From a checkpoint of a small model that answers yes/no questions on an image's attributes: 9400 steps.
Rows from block 3 of the fusion encoder of a small model that answers yes/no questions on an image's attributes, named by matrix and row number. Rows with one number belong to one neuron. Each number is 128 + 24 x the weight over its row's rms, rounded and kept within 0 to 255. All counts start at 0. Numbers have three digits each.
After each neuron's rows are labels from the 100 texts, of 14848, where the neuron reaches its highest value: "tokens" is the input token at the peak. Only what is clearly more common there than usual is listed. The data: made-up road signs on poles. In brackets: how many of the 100, against the usual share in percent.
# fc1: MLP up (fusion_encoder.blocks.3.mlp.fc1.weight, 768x192), inputs 0-95
# fc2: MLP down (fusion_encoder.blocks.3.mlp.fc2.weight, 192x768, transposed), outputs 0-95

fc1.221:128109132146127108128080145109167127142165181154161091163092108075113123188118117076150173093127096155132135108124125116146138110109129103145102114117113110164135125107159126142154153139079157134145125099094117097114131073180108072126124137076130152117112107109117153139112127116123095124
fc2.221:143113139131118130107152143157061082114117113108111150146168148173141128148108153108115142117121117148120099153096125118145104128164103114132138127151129172148123149161095048151109090111132132122183105147154129152124137158158119121170103121150117118108103158128114153116102126146135151146
tokens: "90" (47 vs 0.9); "30" (20 vs 1); "50" (17 vs 1)

fc1.692:140156162172130132126129148119151117099101102111084123150166087159095112103144117117115073113129092201115147140104151160141161147133136091132175131159130126151146144100135151151115065147141115128139134125141116116074127140136146148110118114146162119166099171149135108145108138071169119159
fc2.692:139143128095118138122161144118154121105129080098141112115125141133102138124129111113148161144153167102144143142109135115129099110141149151142123137145111157096127108146152085123096196142154117117140054174111128119134138125119116156137174089108126113106122129125161123094130156104115104124
tokens: "white face" (32 vs 2); "black face" (26 vs 2.1); "grey face" (17 vs 2); "purple face" (11 vs 2)

fc1.467:084140171138133113121138173124085160126107108140117145138178135146129130116116126094131133089148108113157109143117121135151080145127133106086132137090163160156124080158158139093148131152132114087095168137098140095161123106172117102171125140130126154141158122134130129170102124131138112081
fc2.467:118116098099138167144136119075116115113115140128168131132091133181140150154150150201142114096111156133110117169157106137134121157076153122088137142144113128080127100090117132148072125151094154134156125112149139120173131127144149133130103117133152096103158116113083167098141141173149107125
tokens: "%" (25 vs 1); "Z" (20 vs 0.8); "T" (18 vs 0.9)

fc1.91:139100104122130111116134152127124133107153099139144086132135158161112157139153128167130103090109116145170120173117124134136150176156134093112147134101158105118154143150130120139094161157144112117114154110113152128172103137123113110149127153099153138111132137143164149108145148160137162118
fc2.91:108148107124145137125076141133118131092160118129120138115135135145151143116075163175143129101129113147112140143090110126116143150128136087114209140143113115116171083119093159163135125164078081157133115136127122141125152135127139118115147170137119140148120117142111106091131132162119167110
tokens: "30" (26 vs 1); "20" (20 vs 1); "90" (16 vs 0.9); "R" (13 vs 0.9)

fc1.363:107163095145142096138141156129124111111128140134137164121131113109161095115102100085142144162167120186121125117151142132149121138114147165150089138119183112132145136138116140125133114091109126149133124145138148134134114119147101131135160162119164104110110085154144114116104153141078130152
fc2.363:144103092129106158135084142112130160159155141135107105122167127136127179122116139163136148123113175077124152117122143090114137125140094075091150135105117195144104077119118131144142122151126117126201086091095134117125124104144145117085121124161108192173135127127133120152146151137114088122
tokens: "white face" (80 vs 2); "star" (16 vs 0.9)

fc1.139:124097106113180101093134132105151141144134106105148087118126103121100095142104135093110106096151155088141157096161115163140152141095146159144105091139144123108117131129130157142146141116114114145135109126066140153120127106126152101132160163100091201136165140175149165099158107152147113112
fc2.139:089097118126083126094130147103091137165093136131087142116116140119123102113160103116126157177148091166181142144118123115080114149166124114129129166106081101138116149119143124111135135148114144127133093103180126131120141143103102150102121114164159148155125099110098100155107136133104134108
tokens: "brown rim" (63 vs 2.1); "blue rim" (19 vs 2)

fc1.65:114091130127124125134087136111102133077077128127136115132185139087140112175128126134130117190124156148120175109148177102142166117127109128134152133150121114115162156079121103105100155126122098122120097086111161113116118166103108135076116110105112140165116156119123119111164150134171117156
fc2.65:149140112095133120099125095116124150119135150131143116092127084170164098148150125135126102136138128151070149142103118138144118122205108153115131124119127120110123102167147095136133134129134120148139116090080156121107136144156134097162145106165093073142140160165113128119108107135093116155
tokens: "white face" (31 vs 2); "teal face" (27 vs 2); "black face" (19 vs 2.1); "yellow face" (11 vs 1.9)

fc1.406:177131107130133148098157164096144063079179156114139169189115144108132088144170095104124104115111119164135139126089147141123141148133148100132103152145133105105101135112088119154122053144125092120087148144137115163120124119149153138155077179157161165136143127134128155139146135114114102123
fc2.406:090120119084172143140126136127138117147075071138126102083140132120171121139091144149136150132146154105121141152130104122160157146137124121124122170095154144108144122128173170142162191107146169148138136149137118084101129129096158123118113143087133149145135138144102136095119172135135148135
tokens: "%" (37 vs 1); "!" (12 vs 0.8); "star" (11 vs 0.9); "Z" (7 vs 0.8)

fc1.667:147145118142155189107120126091109164126135115134108135094158102095124107178123124151157125130109120122102118135124098097137145121154096127142145090122102125084116160185113117134148164119122164155127122131148128136169089169106120094122163076123136145109148115097180146076108118153111157134
fc2.667:087120155160138116158106098101112138136116100155127127095117132178144154140141111117133143093144079154141125133134169122117114095163158127105114146143139160163134137131164095153125122085125135102129147132106129137115128099139107120130169118175100123127141159123086132149145097168132126131
tokens: "cross" (40 vs 1); "arrow up" (37 vs 0.9); "T" (11 vs 0.9)

fc1.176:141134131110156132123112150174165077118149158135138129106125093138131115133121067171122145076146075147135118143127112132125149088155147092101125112100139098091151149102146137113128155083155145065132120104158139116166104161117130107113107143122128117142132150131128095087150145157118118090
fc2.176:135159144162077107110156142116098148168104146127152114138098099132107154129149139127169124104093153124096099175140126169131141144123121120136154096174081091126155128132141153130141130174117117190102124154113140102135099078106114134123142144162109086121130128110155102135143114101125120109
tokens: "90" (33 vs 0.9); "%" (14 vs 1); "arrow up" (12 vs 0.9); "20" (9 vs 1)

fc1.619:145133124130115140120114100138120113141147124118165127110085141129145154110111134155132135157129134122116129069149134135131109096118118098090094143138117069180075078166163145117132132139129135112120151111119113110146101178137135158148158117150095145126161146081147120128103100153114164139
fc2.619:097150133094139135152175129162148135147151105103118105151159101106128075113126171121108109100124132170141166150096108138118158160131159163120160130168119119109137126104133141116062130106124110133130117131117146133135145125135107114141115132131141109119151105090096147147117136151100105172
tokens: "black face" (53 vs 2.1); "blue face" (20 vs 2); "yellow face" (7 vs 1.9); "orange face" (7 vs 2)

fc1.229:137148133159149080166128143123085167134122149150119107120069113122123181142133115097144158128112144130102126147209102131118151084087137086152135123198121128151179133117153095092117124092134147136159128145148114095127148149116109118122135103126103139132129114124188124136160110110125114145
fc2.229:102144074122132152114172139108137122096112170127142108128172123102115091174100157119105088139132083139126119118108131129114115117158136158133144111100094153141116147131116136118092133145095136143080116109101146150134116092167143123141167179132133145106104123152101135096124154113155129126
tokens: "triangle sign" (29 vs 4.4); "black face" (27 vs 2.1); "white face" (17 vs 2)

fc1.203:100132133129112109119138098144120126101098119149138057121138154137114140152157157135150137117108131113155135131146137104144143127184126131150117167135141156122116128139107081111126142128120153111194156129148151125128115158127137141106115110146101131093148157128110106105122121137105149172
fc2.203:153155094142123129112166140095153129164141145102154178114147139103091154087095131143173147147149095169124139078141145138137114149112120127097093115145097127169115135133113166121121115096140118123093102151132112123142142109097097136127160086088133121133109121154129100146117088098106172132
tokens: "H" (34 vs 0.9); "heart" (15 vs 0.9); "A" (11 vs 0.8); "drop" (10 vs 0.9)

fc1.110:155135170133112179136088136122120090171107144103089087171138105162143108116185152124118115154145115105160110071137111125146150138125080133164145097132122122133122119102098126081142139104071115141117100127151116130120146124136181151158112105125151141113105142154117084139165131111163109123
fc2.110:142155104103141136111135120138170157073134108128131142094113158100152078130098117157124124118113153114092151172122161118127140146114097144152110171098117129105110147142117117156110083132139112133107128116120120121122106152109103135075155152092109144125132135095150174110103132151165125139
tokens: "struck through" (42 vs 3.4); "B" (15 vs 1)

fc1.366:149119177102152081129171160104139138137104108160108136152159133166112110190153114082143089126132130097115134114140136154116125130112128151104192126138110112138121168137101147138089149121074097160079126093149099126147132155140159122153151110178129117147159091150130174108154104157124093110
fc2.366:115105150118110194115118109144138132117173161115082136130124177100136122116127156113091121161113091117164162158143148132146123108132140181140147093106115119116072144131130115127119111115147103125119115138123143133086078132140084166143078136111126155116108150087091121161115104137164090113
tokens: "struck through" (100 vs 3.4)

fc1.329:099079141130164130098111123140121139109164097116104082143085133176068096109141100146110144100150136126138137116096128148104151149154114135149115125149122113131121112152128139110115118139118104138161122142112114138170107122175160117146157097088168120106134109146143121137130169170116130163
fc2.329:099140104099106109162066144118075119121127132148117137160125102164112191146107143145131119139120124109162164135145122148149100092118108149128123124126118123115114105106128115151140125113115133107094122136193072126147109158126134087105081176123095196113138101104095131140127095117142100109
tokens: "triangle sign" (60 vs 4.4); "pentagon sign" (26 vs 4.4); "circle sign" (14 vs 4.4)

fc1.133:141100092128155162152089125106092130109126129119080124163137118120132124130096120154116127120095135124088135138118156101133103129137182107085105123100137105119116116175095105149154115116193126154169190126171141134110129164110074146133127108096130116126151124127173150162129114194124139111
fc2.133:086115170105177146135131097112138107128107152133123128091123144185131131066138135098142128103130149130138158112115126100068152122140073107189189124137164143127069158097166137134099135106115128119132121140109145148067151112155129135098133165116104110135107154114090098088115135098149119150
tokens: "H" (24 vs 0.9); "arrow left" (23 vs 0.9); "cross" (17 vs 1); "arrow up" (12 vs 0.9)

fc1.166:115102117158066136147143122111127135152124115145090138173096121111152129173120156120122152113133099102153140165132192123174140153138112141172147108137144137095127068114090142107127111090119161130120134121090097170154095153096118129076134145081139167127142131099147131154175088115132132095
fc2.166:102127115120076133081122183130115124137070090105117137100143091136152094128125127133124123187117126158142134148154116137159151141101134137103103134167135105111112152129077126146132120164127168108088143132124127116128138158129088105141123134097135139146118125140137095143126145127128131161
tokens: "brown rim" (82 vs 2.1); "green rim" (8 vs 2.1)

fc1.472:099127124109146125097120108104106163168103083149126116131133136131108125074119154116079099124144148134115089079136112118150139143129117130130132142138133066101096112082155142152108102140144103144167120118133169154086114172163110134138090119150114151119149099118119131130147169111118121075
fc2.472:174115132124137144088121111127135159117150116164099136116134103101112113150144085184146137117109122137113148158106120161120137103099145099120114115127099111109156165157155131118111126095103145095140122109145109117100145115151155116144059155118145118148091124161168154121148150125132092097
tokens: "%" (100 vs 1)

fc1.196:106064129124112119126138098151115093111135126113123132145131129121152148115127129149196157156147150162096163125119129105138149130170108153080152127150133087125158121144122144088114143131093129105148111129120106103114108146111183119172102169122126088103123157119139154142150080114140119172
fc2.196:111177121138152152148120123156145128168125124115101105125135130137140135152146099084130123143122130123145073112159147086143082110134126125115134097156117126168191140156195123122148140085114122138109109136159129128139124128154096145132107117129108175116180158122092162118106133118145118146
tokens: "circle sign" (84 vs 4.4); "pentagon sign" (13 vs 4.4)

fc1.758:107113140122087138115173109103097116119134106105140109144153128145141153139104129153179154095115105185121095149097109103150126093157134096109121111115148116094131100120138138122137122108079105166147129105097105138126110126133167133118135105146117140136173150099108162123112119172129114115
fc2.758:148107104129159162153144116141158117142144155157091151160144140161096121103150105104131136115070068113134103135131142125105116168131162119155125185102120121108144127149154115106141107145110135146099149102129093089134123128121168125101133121132103150147111141128146112133178108088125138121
tokens: "90" (17 vs 0.9); "star" (16 vs 0.9); "70" (14 vs 0.9); "%" (10 vs 1)

fc1.637:137132114134107110145131124113163110128132108118146093077154137160163118102110116140120151091157112108104128176150116145134113122174134087138088121117124139079162160135123138169120123112124146130116158177171109124190119135105140128139173176128078116139154130100130138138133104086085110114
fc2.637:168131127141162098110136143147110112094122140150121151127174073089110132148157150105142147108116123114155091134097152135148146135112112167110160139127135135130131103112127163096151166125118134143128095153138174181114121155124153149093121093149168107162130116140161104120139132100144103142
tokens: "square sign" (46 vs 4.6); "hexagon sign" (44 vs 4.4)

fc1.171:118089118093083152113166180140137109135111108153182115129138143185141110158136121150161096123116135094084125152126140125130150137161119129116099113102169060138124160134174140154132159084155063119149141131112117123087094168134129155156116123132109160133117124141160120110147152125112135154
fc2.171:164154116135138143153164126130121088103128127125089113103184149131112154118140130126119117133142125124147091112125174155115138144117141134121164081117076136103134118131149115142122176127139144130098118130135102080122138108127142097128136128080070093113119115099136115100079136119168143118
tokens: "Z" (29 vs 0.8); "A" (21 vs 0.8); "star" (19 vs 0.9); "20" (8 vs 1)

fc1.328:134143142115129094123139130141150127116131100091159142143114160142159150151158145137135123088127081154111108156114129143110173145137125120139146118129092103130138148128113120136135111172083099145113114087145109115137155131107098094129123141147197155104160106138112142120167140130160166144
fc2.328:158142143159137137175126142100136085133133155104099142158125079158115113164085090159104075146140139105158100079155110155155112128158132106119142148135132145121171082117088175115118170115149136140168164137100159131134113156147128115126103173100112192158140148140107113129123121144109131123
tokens: "90" (76 vs 0.9); "drop" (15 vs 0.9)

fc1.488:136158144130133123113127153161091094123124177104135120139137107127131139083140142143111151107135157144090103076136158142103104153136138109135086123138100150120150120109127116098116152130106120114163120176158100133105155127134136070122143136122143107141082121113151141115138138155107124125
fc2.488:136109146118121127136113165170140159160101122135117110164116146134100159124146148149142108175132120131149146118115141128130122126143135165097133111126123166132126136110048124075199123096123075110082124114111119173137087100178075134114131126169118117161125132130126108143101134156163107168
tokens: "triangle sign" (58 vs 4.4); "hexagon sign" (35 vs 4.4); "grey face" (7 vs 2)

fc1.51:128151156143087101100117128156130123142123095112094110136108092091133121130175102104129140108136118198090149126091113149161140143158188097109140117158142109150131125159131152164110096141056145139116142117079109147097140113160128130092121137120157091079120125120120116118128115112112106131
fc2.51:167092087116133143115152137081102144143143151109144137151103176160118122174116148079095146130167128088151068121135110115131098117130101126107121107149145115125148141108124096109115131136135123130134119160132157091134122110122107151121121144114102131142112140159129107116141106128130143130
tokens: "H" (24 vs 0.9); "90" (23 vs 0.9); "50" (22 vs 1); "30" (13 vs 1)

fc1.78:132123144160097138134182099136161159172155124110145105091094127165162086118160144146158088126143108158151163106109131084099110168117181102135111152091150126106166091116110106144121119110096132144129124164151128139134137145149122104149138119134127123152125120189131155110134076126121128110
fc2.78:089140144176135106138100121168149126126108129167104141148107132085129137148140170132122173128117133162148127110138154090134144123104161157121111143141085122077120080118171173129116133140123095129177090138129102078151106130127127152124118125143117089130173121138133126142094157167103125134
tokens: "square sign" (80 vs 4.6); "circle sign" (20 vs 4.4)

fc1.338:110121110156114146138121084149072121163126186102104157118119129119143104150140147145139159123118135129142118128122144109108087165125138121118141151075147114183151107150153106064139118104167099077117154133133127084122105128110168139084118123127125052123117120132108124105177125094108150169
fc2.338:117124166113113094097147171138155148139133132126181120135097137125145123112156105096165114112146073143121151081132159133150150121160095139122154118118110141131133117131112123119103135165118140160132101116135103126104110096153083141175148128114147126158109102137157117180077122124173066119
tokens: "black face" (20 vs 2.1); "purple face" (14 vs 2); "orange face" (14 vs 2); "white face" (13 vs 2)

fc1.67:169113147138136134112121095143126105139189094100130149128107149162076113138117139138129164118116165164094128138145148132130140167114127080094130113138137141127137086141133123093126111098111099112115106144150139138134135118109136131116164103123167159110115123117136144133122106150130116111
fc2.67:157168161103119118137131119147140170080120146100117090114146139122160128148132120136113113136132135090165162145110089134118133074136124161136126165134092104149148145100094146125117129085106139151127123110096106124139135157148102106120093125125107141130142139170110118140187141114121120130
tokens: "white face" (35 vs 2); "white rim" (23 vs 2); "yellow face" (14 vs 1.9); "red rim" (8 vs 2.1)

fc1.95:127126092134133115095162123138137136141122117078131103153106142140152143161167122092109124132138097126155151078109149116121126110156133119131159158103142115142125150153159100126075127144090156163098118159152115148112114174143093133130142133132105145157123109156118125124135079106133140142
fc2.95:133126110106118155167118112122078125104128138144186144109123092150107099130106138122161150128089173117117064149120110116149150134124130107124125115130144151127118127126150124147112145100123119143135111115120108101118150088089155107178101076144125142122144136150164114095132092141113085124
tokens: "square sign" (98 vs 4.6)

fc1.485:128120159100156139132148198121096139131112108154136153131127115163122105114153156140087126106123138167115109150111116118152130152116123122110152097127139119147113095098137115129131127144132100119103138100139139061190100153111095127154156071134113124137131130172116164143125120167129097089
fc2.485:129118113142098098173148104088124139166137130139117124106124147147148111093132108160101125153102069164118126123145124127116126150099110141101157153141121147069132102124121120133153145143142114133131169131153124119171161101114109124114131117144136086112135141078114121116113171181137189150
tokens: "circle sign" (88 vs 4.4)

fc1.411:119078065122136124101133147093133138098114121151131157122145112119152126168128116117110105113092143148062097136133128145112101112153101128151112143153115065159087149153133117131152153119142118165125140147150101106122164127113104163113143116110150106126099102120162098150134120133161171142
fc2.411:101151143135118122123079073129136077126106142139123123155111098184102136125127109165107105113105087107188166107117115122177131101125149111165133113131107131138107151091148122118127156146132117134139103153106099071112137129148158143185127128109148116132120147125157166145127140089136101138
tokens: "black face" (26 vs 2.1); "20" (19 vs 1); "10" (9 vs 0.9); "30" (8 vs 1)

fc1.688:145134141148098142161072088064115127113173117129145090138105151133106094168122137151120132142161151132140112073130100120129111153150100142110181111146106176121113094118150135127128155144111104111128103105126137142145116119116131136114138096131141135139115123132093104114121162132102138103
fc2.688:153149128190120118159094166111119114167086145108144153146120140131149140118092140123104112177119145109133126122173135122150154102072156120097125094131122130162116153156141084121138054115100121110135116130148132128135124140160112125142119148122126096104113112090142114127135100115094170083
tokens: "cross" (34 vs 1); "star" (25 vs 0.9); "bar" (18 vs 0.9); "arrow right" (8 vs 0.9)

fc1.266:065122102160112152131187154151167145105132075104117125079138147130096123098153145072133136115082150111122146150084113167107151153129122165134137125105099109147119153086135168143158201124134126155117136114130109105109156132152109151097115145108150148072121138103115088117146108085129117153
fc2.266:171121105115128112121102087124087107138121122097126155146140127130164116134116115173144100143159107107117134141124163146126136103174144124119116146139144153121196104136137138128105094091155147120163126145102145128155146099106151068138142111130102132162131139146134149141114170141138131105
tokens: "Z" (34 vs 0.8); "P" (19 vs 0.9); "B" (16 vs 1); "E" (10 vs 0.9)

fc1.373:156127155161089105147173154166075057113139135154114113121162097137114080168155120103145152166109158112107137088150125127148131102124141136115148150155142137145113142149145111108129114140137141172112108118083164096128173095108134105081131101106133108166099131076150110097154122104130139147
fc2.373:148104131112133123151133117103144157145146144121100118085133159133093095177174163113167130135122109155143149122091164158132103103178110132143141151124129101174134092141149117128083114112100112132169085099114133141115124131087118093158162082115120112114125143126151075132134124144116092156
tokens: "white face" (50 vs 2); "grey face" (29 vs 2); "black face" (11 vs 2.1); "brown face" (8 vs 2.1)

fc1.698:135090146109139134145094150099124150098099156108153104106132142121146113156139123097120120104135133188108089153149133078084190135147135114154154171094144124141181202122159105148158139150108117121148100095121155108107136160131118110095107123142117179127099155135140119119127121123135139142
fc2.698:095119112099103152095141120096099155115129123137110121157130086110160112134114165125145075166103130153134134120138125121117139102106134159144108157124131145122130130122106095098145130121127172152136146170102113146136122124137141142100109193160147085156148135138156125127151112103159152137
tokens: "white face" (45 vs 2); "pink face" (24 vs 2); "brown face" (17 vs 2.1); "teal face" (8 vs 2)

fc1.468:155109111126125149137095142177116123143152117146196110189122128126157132158135138152104130125145125134145127116132124129149077112125133117119080120137104133162103113166118105110169143139123113072148171101115111110119127108149095143108158115102142093136139123158115130109147107133092159098
fc2.468:141155163104159127123112141141167121144110104175123156161102128118138126122091156137125088086115093118155108124094137089131122099125094175159077109123159138141098076128153113105097114142132147145165092129138077138143116119062114099119134106138151155182131151108100156145094099144119135094
tokens: "90" (31 vs 0.9); "10" (20 vs 0.9); "20" (17 vs 1); "50" (13 vs 1)

fc1.680:140112124166151168171072153128121127150157181131133128112132119091121107089124157134140096129140130148099137166079129144106125119110126117160101099154184121146125155083169137119161108134121134143118154195154136141157131112059150122153138113145083135135138102154104125122110078115114139115
fc2.680:112098122106150115121171135142106143130148069103132094150150144146150118105152121119120117114109128137162097100205153137147157131139142130136152156090083139118142127146109125109100126163145140118156137107146140093110121131155174109117101121121142104135153123075169095122130153173117097150
tokens: "square sign" (99 vs 4.6)

fc1.685:151085150157083161129093122134096126151142085099123108149127156108162115114143143138106086126139122120145133122117111134142133116117084159090136113139139115120115108136100137166120142134159140089078110133117146108129146114127117101133088145130109133150104092153142145127112138161161082167
fc2.685:126145125140133078108141126159148128123132164133109156105126100158156160148106101113129144112112152159131123123126129149126122137096122121114103131119133124162123103165143136120146140148085101193161124140146085156148112137147173161112155138127125116111150158111131116125106126087058149114
tokens: "circle sign" (20 vs 4.4); "white rim" (17 vs 2); "arrow right" (14 vs 0.9); "%" (14 vs 1)

fc1.126:116155125086112136158143178137108123104146126117133108102126155130129147141123150093119140105149089108131152142172158076117151159164104128212114122124101094138121115151091163144130128118109082135153161168129126128134075195170126168080118136160125083128158124106127083099141148115118111122
fc2.126:149108142150145156094148093142125124128129147119087130109096092107122098111161129185115137133089128162118136116148132158140134097141090117117109129091101125128089132124151140163128119133079119121164122128127148119073112104055142095112148144111120190167123097157139135137180152100133120135
tokens: "Z" (19 vs 0.8); "star" (15 vs 0.9); "B" (15 vs 1); "A" (11 vs 0.8)

fc1.679:090119187129110128139128154143109142131141107166060125151143138108151086118121157107121110118088107134105124116141114137112084162086140100112143087196148103130108164048125134140120142119100143095179128123135112179131117100148140102122124118157171116123151159145174078130104139133149157145
fc2.679:114104163149129120092137110132143112106139149124132131101129113163097140105165112179088104128113110098121149149148117125120157080146129118179087115150121105160135136194165097138149128127112122169105114097125169123144107125135102116121120140129079151137125131115091114120162117130118130125
tokens: "Z" (70 vs 0.8); "70" (14 vs 0.9); "?" (7 vs 0.9)

fc1.591:088150129108095100123095097086079102131110111079154148159153108169153130130110140157113135128169162127157162143143159099131112156128135142086157139129102148115181096143122135107140119087126138135147116156123106118130114142125114160104131129160063118142120113156134150108147105140139160119
fc2.591:137128138145161153126142169168163142128124154148108131138165132095095172133157124094116138111112081129082120123115122138097140099134114124159119089172126124109107142098123132152147139150116123150115164142124127147102173132115147078114112096103152117121184130118121080142137120109129100134
tokens: "black face" (49 vs 2.1); "pink face" (22 vs 2); "white face" (12 vs 2); "white rim" (10 vs 2)

fc1.706:191144103115149168146146164109118105146129150141131104122112135184098083115108066132145129148167140097165117136148103093169125150130113091090125112117153152112167156108124136089118144125127134128129154115137121118065159146115137121144123091146092146169066115159151089123128175151138133122
fc2.706:095178095133114127135130075121111172118122120179107130129145109087136134144178157143078123100104125159106109166090132156106129095144121133137117154124122137168107118122132123182128146107161133104102089143130141130153090124145129130123151121101128078116159124113132149139134070123071113099
tokens: "H" (71 vs 0.9); "10" (15 vs 0.9); "30" (8 vs 1)

fc1.642:100150142086147164089137159079123141068163147136140105128108159132092126095168137097107094146123090168103123135123106116115090109114143124166107135109118100100126137178124121163182119134146130153104110136109115098085149149110116107135120121132151078121152113145139122124156143098111130138
fc2.642:185125094171147157152095088163149109193092147131119141151160121130153141136120134128147150088089105115120144135151128107152143130098123144161131127164164159128126098090130153101113114138140136138092137143144113112133074186054136090101129118099079142093094141108119152115143107163147086149
tokens: "90" (27 vs 0.9); "pentagon sign" (26 vs 4.4); "20" (8 vs 1); "H" (8 vs 0.9)

fc1.365:154115137158113101140145141151106141124141114139106159115125168145121126092156130136101138095104124109157150131151155145102074157105111131111106087122116123160175127150144068154115110126106108087141121127143163148131089122139158093159129118095110163120083172126125133145124125090120127095
fc2.365:113135158148143131121141138132126142142105118130114097074126076128139126092128154135143154135147077129136143144114167132140149134111094134120105124122156067157082122158156126133086156110160103136135143106145163121148144141091131164081122125132188110138129119125077172164129144144105127109
tokens: "%" (57 vs 1); "Z" (40 vs 0.8)

fc1.458:153140139162159111167140108137101169126156137129120130157145110133089153117131118118147149112135158114102142150168147132099138128085100080110100112117132117170134135131165112098105150123125127159131114101130131130147091188118129100110146110152103113121145086170120129155200115148088148141
fc2.458:136098113107134137063126130114126126140127144139130103114119160112144144145117167102133082129105120116138133121091086109168149186121103157157156106149128179067119088103145148143141139092129137146083125163150093086156148119112132098161118141130141144159123131096144118126070148164141135118
tokens: "triangle sign" (39 vs 4.4); "hexagon sign" (29 vs 4.4); "pentagon sign" (23 vs 4.4); "orange face" (8 vs 2)

fc1.499:069153120153137112138154130134107128107156102130148062122140175114153120140148169123168088114134094142119153146102132111109123113143119122080136098105104116134121125132153103106154132143127123100121126117145139154159110153170116163143119162128160134144118145128119178159135127120163130142
fc2.499:128130094157142094117126171081143174167125108149097173157140122152141113121113112109149157143111124131142126121136117144122104144118124093129107117102149132106175110068123111146146149176133097147122160162085116111178110106135102120150155146133134092131114098154150116109137120131131102132
tokens: "%" (29 vs 1); "50" (24 vs 1); "R" (24 vs 0.9); "heart" (15 vs 0.9)

fc1.96:130129085149162112102139141171105165136160094076116138111155109090126141151122111105080135150104109135128118153109111132138145169115133106154159117104157113171159129132124154164110133156157156121148133158114177132115143121117126123093115133130190143067165124132148111093139133153155073104
fc2.96:128164145113074174097148141066128112140098129186175126135068117154135155125090159145138147120151155137130103164132114151148104120137150102140158112123133141140133135137082094116104156118141133091145121107114103126145111145138121091134127120155138143140102155123166176124128109127121183145
tokens: "30" (60 vs 1); "drop" (9 vs 0.9); "R" (8 vs 0.9)

fc1.45:152115187083130131134096137128128124119089119141154118136128157124107100110153131088130168127167163134141147112110095148105161128178116094148149121117117131123127140130119114141130140165122098130152097094121155094134137114166101137086123135118040154149156139118122124106103163166134166156
fc2.45:176137138101070107165131142163177129140103141110083101112137114127148106130155109096139102174095105139127156126127150091157160114071176134112086086121141081121145101172146103129102121128135169147120118150099172137116115119125163084144139128149122093138139110125147138105151137102131102138
tokens: "black face" (27 vs 2.1); "red face" (25 vs 2.1); "orange face" (22 vs 2); "brown face" (12 vs 2.1)

fc1.48:115105084151166152140167109123133140139102172064139116144161174125125131085128150141084123081126122123113118086111179100141113117125154126099140103183133152089116139123144110097108111082133121121098114128108128149129166139154148105147126088096131129110126117164133136062124150128104160140
fc2.48:143133145102113120153097123107116156132148140145131127151116155128105104169100128119118159156164125106083114127145089157135153150182150139142096150115146127159104139128076143101140117142132101161189144132127118074128118089128145119108128148111124123118155108104157138185148121104129090152
tokens: "%" (48 vs 1); "arrow left" (20 vs 0.9); "90" (12 vs 0.9)

fc1.238:132105102134100127130108104138091159135082094108123118130077083149150159098127167121147139131118177140129158119094110125112136156107107125164129171183125109110150118128114118105114170102096097142109127113113121103128133144084117115129166184168093107131096085153137146128190117127109124126
fc2.238:120129101113165120132136150156134147125103154152116154093144127126125120173133137102130121108165083161118120156144136162138111112134135106122147135089139158176142146146170104122119112174104155094107144155108131187142126147155131136102118096131134136140138136117197121175150160136119142126
tokens: "30" (100 vs 1)

fc1.314:121097165147129133104126112142136139128108145114109092094118117144110166106094171091184087114160116140120142133134123128127088110145146144175153123124110155206133073170093123124137149095105111138126106127136133112128149135136150111160163096115099135089087091097118149120158096124176077136
fc2.314:088115095143138157124121095117139111134137131119160145128127111161109146154163092124117148105131133136094117116082104100123102149116122134128138130159130139127165088081177158070100125153110143172103050138131140106101137146119080118080115144171141146134120135171128119158109132161133162088
tokens: "black face" (29 vs 2.1); "white face" (21 vs 2); "brown face" (14 vs 2.1); "pink face" (11 vs 2)

fc1.641:111163087101160124114155157141139073082144125143135149135126166111167151123124111157152164131153169115164105108117135126104135182115110124152136169138123125079085171148178145131133139149102121085157149114127128146117115170120139124118068136100150114108130139117108125142130122109099152129
fc2.641:131140105118129126157131139122133165096106104145115115136157066117113124125152123145132097121138093103099118146103124150143150146107121132102144114137115169146202105145117132121117145136108089152124134183149136109087144108131115099132181179126110131086156127116106093147134150095133111143
tokens: "Z" (24 vs 0.8); "hexagon sign" (22 vs 4.4); "circle sign" (17 vs 4.4); "star" (9 vs 0.9)

fc1.646:145053141075146121151121122148137132147119109117187104177142107166141129096140116143177161119122115145191144154119158119142106154144125108105170111112133137123080158125138116115139156112132128138146139134117136100139099176107126104149174139152157128121113107122107075122111103132150130135
fc2.646:149129112088180125115145126135100132116170155132121126076132109159123123082133127112066099126138133122191130149093137131155127117111144130136128132172142108109181091111143136129090117116102147111121099144131085152114161156188116137134071082137133139129113121156115112108109147144164111127
tokens: "triangle sign" (90 vs 4.4); "pentagon sign" (10 vs 4.4)

fc1.49:151132156120132112114137165112143138133139129122099128141126163114123127154125108130108160160144125141175097114081116137130152185123128146138142136163175089109101127132117136085110104138114093105105163128134136131111119141120174141139128127141156139117086170102132103116104129118133109102
fc2.49:119083073154139140149153148106127134094122151125168169134087183126156105123120100133149097087136134139115123133141118121123148137131110141142110144087100179128086138100101096144124103162095154126093115157151130164133142090166093097133138165155124148109158181143118131137160138120108188113
tokens: "%" (82 vs 1); "&" (13 vs 0.9)

fc1.276:158133125146144130167149108082108135112156144147126144141122156137112104076124144158144128138154168154119151150152136147133124126137114143131137115148118131172119131053144119115141133142117108153118132133136130171126161122168104103069159145135104179100126117140159114169139139135105135111
fc2.276:106101166124143097129146144161139147124099115092133130110124096122134162156104126065085093156129099107116119140104087108124140148105118138139082076120139153103110126138140145092176128156151156152079142120104117133142113148121101144150117091147142095131131144105098093149101167154125076105
tokens: "triangle sign" (75 vs 4.4); "white face" (7 vs 2); "yellow face" (7 vs 1.9)

fc1.446:116115102089120096128100173120163098132116130080147169113127101155123165107107185108105149090156133167098142172135121169127147148144136144158123164069109150126152102142126142109120144133118129167136146119147165101120072107107120115126173155169056113151117118167141125125153108141091162095
fc2.446:111151146140133134090120136163141141097123104147130149127124087137163069166120131121203090102140104136072127134114114118134116127174127118115126129152123125133157089131157142123116139111094104095114100156168123167113152149103139108071112098149138153145143118148165138168147144137129141130
tokens: "30" (38 vs 1); "T" (19 vs 0.9); "H" (17 vs 0.9); "drop" (13 vs 0.9)